Weights of a small masked image model.
Model: 5.1M parameters, 48-pixel images, encoder arch vit, encoder norm layernorm, encoder patch size [6, 6], encoder layers 16, encoder width 192, decoder layers 2.
Rows from block 5 of the encoder of a small masked image model, named by matrix and row number. Rows with one number belong to one neuron. Each number is 200 + 20 x the weight over its row's rms, rounded and kept within 0 to 999. All counts start at 0. After the name is the row's rms in percent of the matrix's.
After each neuron's rows are labels from the 100 images, of 14848, where the neuron reaches its highest value: "strongest on" is what is common among them; "patch colour" is the nearest of a few named colours to the mean colour under the peak. Only what is clearly more common there than usual is listed. The data: views of escape-time and Newton fractals. In brackets: how many of the 100.
# fc1: MLP up (encoder.blocks.5.mlp.fc1.weight, 384x192), inputs 128-191
# fc2: MLP down (encoder.blocks.5.mlp.fc2.weight, 192x384, transposed), outputs 128-191

fc1.19,135,205,178,212,219,195,189,200,183,251,178,182,187,176,212,178,222,220,204,188,189,167,191,233,262,200,185,210,246,162,198,180,213,198,208,212,192,213,196,189,202,173,248,203,207,161,182,200,168,163,179,198,206,192,200,218,222,229,212,225,220,223,244,243,203
fc2.19,162,249,217,205,199,200,226,188,185,196,187,209,195,206,171,180,184,210,224,194,187,175,234,200,193,192,230,214,189,196,207,162,172,165,236,227,189,181,212,205,228,169,205,203,202,168,196,202,173,205,163,211,176,221,199,217,201,148,179,201,210,184,167,184,224
strongest on: Mandelbrot set (36)
patch colour: black (92)

fc1.284,095,189,192,196,217,215,205,199,185,211,230,182,198,193,211,170,208,182,206,192,204,200,195,204,221,180,225,174,203,225,188,204,204,174,193,213,228,200,186,220,191,214,211,188,225,169,153,220,151,186,178,235,197,230,180,209,206,209,210,158,201,223,233,218,197
fc2.284,087,225,199,216,204,181,191,220,212,215,163,221,191,171,172,230,192,215,204,199,177,185,211,229,219,210,204,224,213,190,187,210,211,177,213,203,229,193,184,225,223,245,198,199,190,211,275,217,250,201,200,187,178,211,189,204,194,174,208,166,217,234,185,196,191
strongest on: Newton basins of five roots (45); cubic Julia set (28)
patch colour: brown (56)

fc1.249,083,177,182,215,219,217,224,148,208,205,220,236,180,162,218,188,186,171,199,223,183,202,201,208,216,198,207,185,181,169,198,174,195,181,208,215,177,176,183,205,191,171,183,207,215,216,188,236,198,188,180,221,230,199,215,240,214,204,202,215,216,206,191,243,207
fc2.249,074,210,220,224,186,215,162,212,171,193,214,173,215,209,204,161,232,188,197,199,241,182,244,200,181,184,210,212,242,216,194,197,185,183,238,236,193,196,204,229,225,204,190,202,245,179,218,210,199,189,205,186,187,211,206,196,201,161,194,190,208,210,201,229,238
strongest on: cool (54); vivid (44); Newton basins of five roots (32)
patch colour: blue (36)

fc1.200,043,178,170,212,202,173,184,173,222,186,215,242,217,178,193,211,213,178,207,186,208,209,180,189,231,195,205,201,225,240,180,209,213,194,194,214,185,213,180,180,224,193,215,195,195,221,206,226,195,205,156,191,179,196,225,186,219,196,196,200,223,202,203,206,200
fc2.200,034,196,224,178,197,230,236,218,179,228,191,171,164,193,186,194,177,211,191,178,204,196,202,204,185,213,203,212,183,160,219,175,206,196,206,187,208,194,245,219,186,203,204,199,216,188,189,174,215,177,220,214,226,184,199,204,191,223,200,199,192,222,215,218,188
strongest on: warm (67)
patch colour: brown (75)

fc1.55,109,192,202,198,214,244,210,194,187,199,191,195,216,198,198,205,203,211,194,199,199,225,194,232,214,176,194,204,218,207,181,188,203,225,190,179,210,170,208,227,213,191,226,195,191,201,189,205,180,191,222,224,165,182,187,189,219,192,222,205,244,199,224,204,202
fc2.55,121,185,177,213,207,196,197,168,222,216,198,145,199,234,207,151,217,246,209,186,182,174,196,202,198,187,203,183,172,224,209,218,173,216,207,214,202,195,195,219,172,197,162,200,186,199,235,187,238,201,198,171,189,239,216,192,199,211,220,255,186,194,183,191,221
strongest on: grey (78); Newton basins of five roots (59)
patch colour: brown (59)

fc1.215,083,174,214,217,202,249,221,171,227,187,201,225,183,187,193,186,198,200,195,174,214,203,186,198,214,200,201,186,170,219,209,182,183,174,208,199,170,222,235,184,177,212,198,228,215,228,220,209,166,192,191,186,203,235,211,210,208,194,181,186,154,209,202,197,214
fc2.215,090,206,236,267,196,189,206,190,175,202,176,238,178,218,213,193,204,219,215,178,228,194,222,232,199,233,212,175,208,176,210,232,217,181,180,215,202,196,219,229,236,218,179,204,239,201,206,189,210,194,221,192,194,202,224,228,188,206,195,208,207,202,170,209,209
strongest on: cool (35)
patch colour: blue (29)

fc1.36,084,199,212,234,185,232,175,155,159,189,178,165,207,181,192,204,190,230,204,186,176,193,188,235,186,184,230,181,197,173,177,176,216,198,206,221,207,220,220,222,180,189,198,186,239,193,217,209,197,145,185,226,187,215,220,213,238,216,235,199,188,187,203,211,228
fc2.36,075,177,193,199,189,191,192,228,246,202,166,244,196,207,171,189,187,189,213,192,178,213,222,201,188,233,187,209,186,255,185,206,187,230,191,201,213,213,223,196,204,182,207,193,165,214,189,197,159,176,194,211,201,210,184,164,209,217,209,222,180,183,199,173,169
strongest on: pastel (70)
patch colour: grey (71)

fc1.355,109,175,231,200,215,211,184,180,198,213,207,191,213,158,233,202,192,229,189,210,199,237,175,165,203,232,201,193,150,209,213,203,207,221,232,166,198,224,202,223,198,215,226,206,250,252,170,216,181,195,179,205,174,216,188,235,204,227,210,190,172,192,205,252,226
fc2.355,128,225,202,194,207,203,197,177,162,189,220,200,212,218,196,201,207,201,186,188,191,192,183,267,222,166,201,252,235,209,183,215,179,209,155,195,207,198,190,214,180,194,196,201,178,191,187,203,212,202,176,212,209,188,214,177,200,205,197,192,201,213,198,205,236
strongest on: tricorn (42); grey (36)
patch colour: brown (59)

fc1.121,096,189,235,208,203,203,177,178,204,238,200,186,177,210,210,216,205,249,202,206,184,252,193,168,207,187,180,185,158,189,192,189,223,186,210,200,218,218,192,182,180,206,230,190,217,234,174,211,178,194,198,203,199,204,209,169,209,220,229,196,184,231,249,210,216
fc2.121,090,193,201,210,203,190,185,174,167,192,235,230,217,200,194,223,217,220,203,208,217,211,176,211,184,169,212,250,220,244,186,226,203,185,188,194,216,195,187,233,163,190,206,199,209,215,196,248,249,208,179,201,189,205,216,211,196,194,201,151,187,206,193,216,237
strongest on: tricorn (52)
patch colour: brown (55)

fc1.304,076,210,190,203,201,164,208,168,178,202,175,199,174,225,202,182,213,194,199,187,211,185,190,235,228,181,215,190,203,186,221,200,213,188,239,205,214,209,224,176,187,198,197,208,213,196,169,202,194,170,204,195,199,187,187,244,222,222,187,182,178,191,208,218,228
fc2.304,068,182,239,204,204,184,210,169,182,194,240,187,202,204,172,221,171,194,208,171,201,214,240,180,196,195,191,205,192,204,186,205,218,222,209,169,199,204,214,178,225,211,207,207,220,229,190,229,192,179,235,183,181,200,219,187,190,199,186,182,189,191,182,227,195
strongest on: cool (48); vivid (37)
patch colour: green (32)

fc1.113,101,221,220,233,164,245,181,209,191,223,186,205,199,192,239,179,195,198,215,196,220,189,181,175,204,187,186,161,221,218,172,202,213,191,203,222,207,221,221,208,188,191,185,225,216,181,171,200,210,196,205,194,187,222,221,213,204,211,197,182,188,191,184,206,224
fc2.113,110,195,203,191,204,179,201,163,204,183,202,210,199,210,197,169,197,204,210,182,228,174,193,206,199,213,212,197,221,203,200,256,236,194,197,234,208,190,213,193,180,182,187,206,216,211,208,188,233,199,170,145,189,244,217,201,194,178,171,201,173,180,203,182,222
strongest on: warm (69)
patch colour: grey (37)

fc1.364,055,191,240,222,180,204,186,207,225,198,226,205,228,197,192,200,233,212,213,205,215,198,183,195,211,162,179,206,203,182,161,219,214,184,204,165,190,200,222,160,206,206,209,214,187,189,144,240,183,191,216,190,219,259,213,196,208,202,175,174,205,218,242,199,204
fc2.364,049,174,229,175,194,186,191,200,199,182,211,166,196,205,182,213,202,185,195,202,204,209,225,184,159,177,192,210,208,204,205,195,223,180,210,227,199,205,252,198,196,233,194,204,237,201,228,200,229,200,175,199,228,177,209,199,186,214,185,228,216,191,160,224,199
strongest on: earthy (36)
patch colour: brown (56)

fc1.302,088,195,206,188,213,213,200,189,208,199,192,203,196,198,194,183,201,167,206,190,205,208,188,183,222,198,189,185,186,192,186,175,199,183,212,209,207,204,185,229,200,210,216,190,250,205,159,226,213,184,185,227,209,226,202,194,208,214,217,191,192,216,223,192,194
fc2.302,098,210,204,195,201,165,180,189,220,219,220,209,221,198,199,217,234,223,195,203,175,215,235,223,195,180,200,225,234,226,189,210,214,174,204,190,228,194,186,184,196,250,203,202,171,172,240,165,258,207,213,215,187,191,205,215,183,214,203,135,191,185,211,195,217
strongest on: Julia set (46); vivid (36)
patch colour: green (26)

fc1.202,115,203,207,197,209,208,221,184,191,226,180,202,180,179,200,167,234,181,189,182,218,226,205,194,214,240,198,153,169,246,205,183,243,154,223,176,242,214,205,206,200,214,220,216,206,189,156,200,192,194,203,195,227,201,188,180,199,218,187,209,211,153,208,205,206
fc2.202,112,202,190,205,207,167,217,209,190,201,219,202,196,233,194,217,224,206,208,189,180,219,195,184,217,184,174,205,215,172,196,200,152,154,210,201,185,193,181,177,208,217,225,196,210,216,212,194,187,197,207,204,162,236,244,193,196,204,191,192,187,196,178,200,177
strongest on: grey (33)
patch colour: grey (50)

fc1.31,089,162,221,197,200,207,206,193,198,188,189,174,185,203,196,181,218,223,207,197,221,217,196,177,192,169,211,208,204,200,189,193,252,202,206,212,200,222,180,197,170,228,208,211,202,227,177,219,217,186,219,190,202,244,192,185,215,202,231,206,190,171,240,187,208
fc2.31,082,216,178,213,195,177,177,183,153,178,196,231,211,168,194,232,185,169,192,203,200,184,196,163,210,235,199,198,250,204,212,192,186,215,183,182,214,203,199,204,214,224,236,196,188,234,226,188,212,214,216,199,177,227,218,183,193,185,194,187,192,182,222,174,197
strongest on: grey (60)
patch colour: grey (43)

fc1.29,072,179,232,167,209,217,218,208,205,208,198,194,212,222,199,181,230,194,195,187,207,221,221,177,201,201,187,201,220,224,154,223,211,182,188,191,198,212,177,185,198,211,195,186,205,183,165,244,200,205,222,208,209,230,201,209,207,239,202,151,201,211,233,235,211
fc2.29,072,194,170,237,200,159,180,208,180,177,213,208,198,203,171,189,190,196,193,194,208,183,190,202,193,187,204,222,254,190,191,250,180,203,206,167,201,215,197,195,211,219,204,196,235,192,248,201,188,210,194,198,206,191,211,199,200,223,196,177,225,199,196,174,186
strongest on: sine Julia set (31)
patch colour: black (79)

fc1.73,098,191,204,208,229,199,188,150,177,199,206,192,195,159,203,187,192,210,185,177,182,190,205,201,215,211,199,203,217,157,210,189,193,193,171,198,199,205,208,184,226,210,207,200,262,175,193,232,232,210,227,241,174,178,181,213,214,233,181,218,215,195,192,216,218
fc2.73,099,197,196,197,199,206,216,198,148,237,208,195,204,210,220,220,224,190,186,237,205,212,179,200,210,184,199,194,200,235,184,194,195,207,236,218,194,194,202,218,185,203,209,194,164,196,208,169,172,212,186,143,230,187,213,175,192,213,223,205,224,218,236,167,224
strongest on: vivid (100)
patch colour: grey (48)

fc1.164,100,220,228,178,206,223,230,186,209,170,207,200,230,148,200,181,215,210,204,205,178,198,191,206,196,193,178,234,216,184,193,203,204,197,182,203,215,170,210,200,182,172,189,187,200,184,164,252,207,215,249,215,215,169,199,206,217,213,194,202,235,208,222,210,216
fc2.164,088,212,203,202,204,208,196,178,199,241,205,159,196,185,215,208,250,196,201,192,198,199,213,193,196,191,197,168,195,230,198,190,201,205,213,222,202,189,198,189,209,209,222,195,208,194,241,188,214,201,219,199,224,187,230,246,196,231,202,213,196,178,197,229,210
strongest on: cool (32)
patch colour: grey (40)

fc1.352,094,202,234,189,212,203,162,210,198,173,224,182,181,196,205,173,231,226,181,170,178,175,204,249,207,164,233,208,204,206,197,197,249,211,179,185,209,173,203,161,170,198,229,199,180,221,208,213,193,186,227,219,233,247,203,211,209,214,207,208,201,194,197,194,199
fc2.352,087,205,208,220,202,192,190,256,221,148,169,219,203,191,202,197,217,206,207,191,181,214,218,206,234,191,193,181,229,214,198,222,193,179,213,181,193,203,210,202,191,223,188,196,167,220,167,179,191,201,228,210,159,176,205,171,195,200,205,166,205,180,201,218,184
strongest on: earthy (66); Mandelbrot set (39)
patch colour: black (97)

fc1.96,081,212,217,200,201,208,157,209,232,200,206,209,193,169,221,180,209,225,184,189,182,202,186,241,210,167,188,209,211,220,202,190,233,210,201,174,214,172,205,198,166,182,171,203,178,172,182,206,221,197,199,218,186,212,189,191,211,201,198,174,207,211,212,197,197
fc2.96,068,174,192,223,202,168,228,269,151,197,160,185,229,206,220,171,217,211,198,205,206,228,215,194,211,229,190,183,217,200,192,232,203,196,204,197,209,206,202,229,227,159,192,196,218,189,188,184,179,193,212,146,173,183,197,179,196,194,195,201,239,186,177,213,190
strongest on: dark (72)
patch colour: black (96)

fc1.309,073,239,218,199,216,199,185,199,212,184,178,198,188,222,210,207,213,225,191,179,196,192,210,225,187,158,225,207,175,211,170,209,225,223,229,202,207,197,192,192,200,216,187,218,191,208,106,195,174,180,213,196,155,260,180,191,213,200,210,193,207,224,177,218,208
fc2.309,071,175,192,186,197,187,164,231,171,234,178,203,218,211,201,208,259,192,204,173,178,209,198,189,207,219,198,192,198,167,159,206,200,205,231,242,195,209,196,177,189,219,191,199,205,188,231,194,218,186,218,184,181,199,216,199,197,194,211,148,204,198,201,240,229
strongest on: grey (82)
patch colour: grey (63)

fc1.204,080,213,203,212,206,207,217,189,192,235,222,171,154,232,203,170,223,205,196,189,215,186,226,194,208,199,210,189,207,208,184,196,211,199,191,198,242,185,186,155,177,205,233,206,184,198,183,210,177,155,175,199,236,246,175,209,194,210,194,229,217,190,222,220,201
fc2.204,055,196,191,215,203,170,209,191,162,178,200,185,193,210,201,209,200,206,217,202,201,203,240,161,205,203,186,236,206,210,158,174,211,201,218,190,245,187,181,224,222,222,225,199,234,179,187,212,240,198,194,200,201,222,216,215,188,201,184,193,234,204,205,167,174
strongest on: grey (46); pastel (34)
patch colour: grey (50)

fc1.187,110,190,177,211,207,177,187,181,203,243,220,171,249,181,225,215,204,160,211,189,190,180,173,243,221,186,210,181,200,215,191,209,184,197,194,220,208,202,188,176,170,239,212,193,180,212,200,214,172,204,191,219,203,216,192,201,210,177,193,203,226,192,218,208,216
fc2.187,098,182,199,183,199,251,197,229,201,171,172,193,225,206,203,231,163,227,199,161,204,160,166,226,190,185,196,198,198,185,236,181,223,174,191,202,204,209,187,218,184,253,191,197,205,232,220,216,209,194,233,201,146,172,194,190,210,165,204,196,185,208,226,204,202
strongest on: Julia set (27)
patch colour: grey (35)

fc1.248,077,213,194,222,129,200,191,197,167,213,225,215,194,207,213,186,219,222,212,208,236,194,178,202,218,191,178,175,219,213,186,216,206,186,205,199,217,211,227,201,226,193,159,199,207,163,193,204,203,199,218,208,183,188,206,228,205,218,184,186,210,218,204,223,212
fc2.248,077,192,215,169,190,201,224,145,202,182,238,186,161,204,200,206,175,190,208,193,241,204,178,197,199,196,226,209,171,229,221,172,228,209,214,217,179,190,221,194,176,187,237,210,208,221,180,215,202,207,189,209,219,167,201,194,192,209,176,220,195,200,187,200,217
strongest on: warm (66)
patch colour: orange (25)

fc1.191,112,175,177,228,199,204,204,195,212,221,223,171,169,196,202,222,172,178,213,170,180,189,188,198,214,180,222,226,197,199,179,204,202,201,195,258,150,222,195,135,209,175,210,170,206,196,183,210,205,203,207,241,203,201,202,212,231,179,186,185,243,202,181,222,201
fc2.191,126,170,216,218,201,192,195,200,207,181,219,209,203,193,186,192,195,215,202,145,212,161,202,180,206,172,216,191,220,170,193,202,241,190,186,242,191,208,190,197,197,170,219,201,223,178,203,224,220,199,208,204,167,166,234,185,214,188,174,203,200,161,202,212,190
strongest on: grey (58)
patch colour: grey (53)

fc1.132,131,179,212,191,223,185,177,203,164,167,222,216,185,199,218,184,243,243,195,195,190,173,184,219,245,171,193,211,194,225,195,191,221,200,186,177,202,190,195,183,171,200,234,190,206,225,193,198,204,194,231,200,231,228,214,185,205,206,203,199,202,210,210,224,188
fc2.132,106,205,218,212,200,179,207,239,202,152,167,223,218,199,207,194,201,226,203,201,219,224,209,186,202,190,193,172,204,187,196,261,205,214,219,173,209,200,212,238,187,190,198,198,205,190,172,181,204,182,214,190,153,169,201,159,198,204,189,185,206,197,190,216,149
strongest on: Mandelbrot set (65); earthy (51)
patch colour: black (100)

fc1.303,129,238,193,219,205,191,249,192,195,181,193,167,193,173,236,193,190,149,189,205,201,209,212,169,207,195,188,206,230,221,192,218,222,216,201,162,210,208,203,227,116,199,151,175,194,222,177,233,198,207,207,243,184,189,167,214,211,222,206,175,194,231,189,226,197
fc2.303,134,222,253,197,191,198,148,207,220,201,200,195,199,191,182,203,237,237,191,215,192,194,224,188,178,245,194,192,164,214,186,221,198,191,211,175,169,219,204,179,257,220,227,203,218,231,190,202,192,214,215,188,210,176,198,216,191,165,212,194,197,179,200,237,209
strongest on: vivid (79); Newton basins of five roots (31); Newton basins of three roots (27)
patch colour: grey (42)

fc1.280,079,191,195,202,192,216,165,208,222,197,201,188,203,182,225,190,209,213,201,198,192,178,190,235,205,195,235,206,199,177,195,176,203,210,158,256,190,192,226,186,198,184,199,189,199,192,229,194,196,212,192,205,197,208,173,208,230,210,192,218,195,229,209,198,218
fc2.280,061,175,217,186,196,160,211,164,171,167,196,191,225,196,185,219,178,193,211,210,227,193,226,171,178,203,245,215,166,209,211,201,230,225,198,203,183,196,211,208,203,176,197,204,196,162,234,182,228,193,239,226,246,188,194,199,205,214,184,197,220,201,244,218,214
strongest on: dark (56)
patch colour: pink (25)

fc1.342,101,203,206,179,216,236,194,184,185,211,224,205,200,140,204,193,196,173,196,180,186,144,209,217,224,218,217,173,222,197,177,201,212,208,155,196,227,217,207,179,196,202,216,202,179,190,205,213,190,200,195,224,205,206,178,244,212,235,191,219,197,199,196,234,236
fc2.342,106,195,175,210,201,198,230,179,202,198,225,209,203,185,216,211,175,219,185,183,203,179,191,236,213,205,191,229,216,225,211,224,223,202,192,185,204,211,173,218,174,176,190,200,199,219,222,179,174,199,199,213,205,221,211,158,217,201,188,208,202,197,204,185,205
strongest on: tricorn (30)
patch colour: grey (44)

fc1.67,099,227,230,184,205,235,178,192,191,193,213,177,205,158,219,196,191,248,190,180,207,174,241,212,187,214,269,234,173,208,213,210,220,222,210,200,169,189,206,183,177,193,198,201,186,171,171,218,178,208,210,215,215,193,174,192,224,173,202,207,198,195,227,217,233
fc2.67,095,201,179,184,205,212,222,197,224,219,162,205,209,227,198,198,164,160,202,195,197,196,193,204,209,181,201,180,199,214,196,183,165,192,172,205,237,205,183,219,226,171,219,202,201,165,184,149,188,190,177,189,180,208,168,205,193,181,200,199,204,217,218,222,227
strongest on: pastel (61)
patch colour: pink (43)

fc1.101,110,185,199,221,223,168,161,164,135,215,227,209,201,205,202,177,195,198,207,219,238,146,185,191,208,173,203,221,216,240,196,208,210,178,209,220,209,194,213,237,196,209,181,195,253,220,176,188,202,184,165,196,191,183,203,185,230,225,186,191,190,222,194,213,240
fc2.101,110,230,181,174,197,216,203,174,202,208,202,188,178,198,239,216,200,218,199,201,155,263,211,212,230,212,181,176,191,149,185,206,217,240,187,184,213,199,178,161,209,172,190,200,173,192,206,198,203,226,221,229,185,226,196,218,195,193,209,222,206,176,187,181,202
strongest on: vivid (99)
patch colour: cyan (31)

fc1.183,032,231,167,235,196,171,169,170,246,187,204,232,192,216,227,184,177,199,208,199,194,221,192,197,201,182,193,229,209,207,203,211,179,190,208,197,169,206,182,163,280,208,206,201,184,208,235,197,203,178,173,230,180,197,218,170,207,190,196,175,223,221,205,219,202
fc2.183,026,149,245,130,198,214,224,221,170,219,202,177,196,177,154,202,193,193,192,179,211,174,216,187,231,197,222,186,187,182,190,181,236,202,196,196,225,195,226,212,151,199,195,198,219,198,179,207,188,210,202,159,203,190,211,217,197,216,213,207,183,207,206,182,180
strongest on: sine Julia set (31)
patch colour: brown (54)

fc1.368,094,201,217,197,200,177,201,184,207,171,211,188,194,236,205,192,224,220,224,206,195,248,201,186,219,189,157,204,186,195,195,202,229,170,214,201,209,179,202,201,245,185,199,199,211,224,143,207,223,204,225,203,176,237,221,202,207,197,209,207,225,195,224,192,203
fc2.368,079,200,187,197,203,186,208,192,172,171,217,203,226,190,176,233,173,192,191,200,207,192,182,229,175,202,189,219,205,189,199,170,231,199,231,219,211,202,176,158,195,200,128,198,183,160,250,211,220,199,211,162,208,213,216,182,201,199,213,215,215,190,176,201,182
strongest on: grey (59)
patch colour: grey (52)

fc1.47,093,174,200,201,185,227,225,203,200,192,193,187,184,186,228,191,203,235,197,202,226,212,188,223,189,189,231,224,207,191,207,189,229,218,201,199,195,209,192,222,182,199,170,192,190,166,179,214,213,209,225,201,226,202,167,184,207,203,222,198,205,175,229,188,217
fc2.47,094,214,179,184,199,179,163,192,230,219,206,219,197,171,205,218,192,202,201,189,217,202,215,168,215,239,201,185,197,248,199,205,216,229,215,197,218,197,182,200,169,207,228,199,192,215,230,185,203,222,211,225,184,157,214,179,190,171,216,217,184,198,232,189,193
strongest on: tricorn (27)
patch colour: pink (26)

fc1.48,135,184,201,183,202,187,187,189,206,178,245,197,226,195,210,187,188,188,218,236,198,210,188,198,216,227,214,195,222,171,191,199,192,199,217,179,175,214,205,260,199,229,175,208,192,210,199,197,199,213,190,185,166,206,175,177,211,229,201,233,187,187,172,227,195
fc2.48,130,206,241,204,197,243,196,200,205,227,201,191,204,142,234,206,190,202,195,213,211,181,197,205,162,223,179,197,208,202,211,185,195,212,209,178,198,214,189,158,193,158,216,198,203,182,231,206,180,207,225,197,253,198,214,225,209,188,201,224,197,160,198,181,222
strongest on: pastel (36); grey (32); Julia set (29)
patch colour: grey (44)

fc1.125,074,190,197,237,153,208,185,207,195,204,190,199,160,185,220,193,209,230,210,192,176,183,150,200,200,210,195,206,213,186,211,208,231,191,219,191,226,208,199,192,218,190,188,192,195,190,164,211,191,185,220,199,195,217,199,190,198,235,203,181,210,230,221,193,206
fc2.125,070,188,195,189,180,207,233,159,200,182,231,221,194,202,208,242,184,200,215,210,202,219,172,184,216,207,205,195,175,230,219,211,207,166,216,226,235,203,207,198,170,165,191,204,194,232,183,193,207,211,200,194,206,193,198,195,195,231,189,237,207,223,234,180,231
strongest on: earthy (60)
patch colour: brown (52)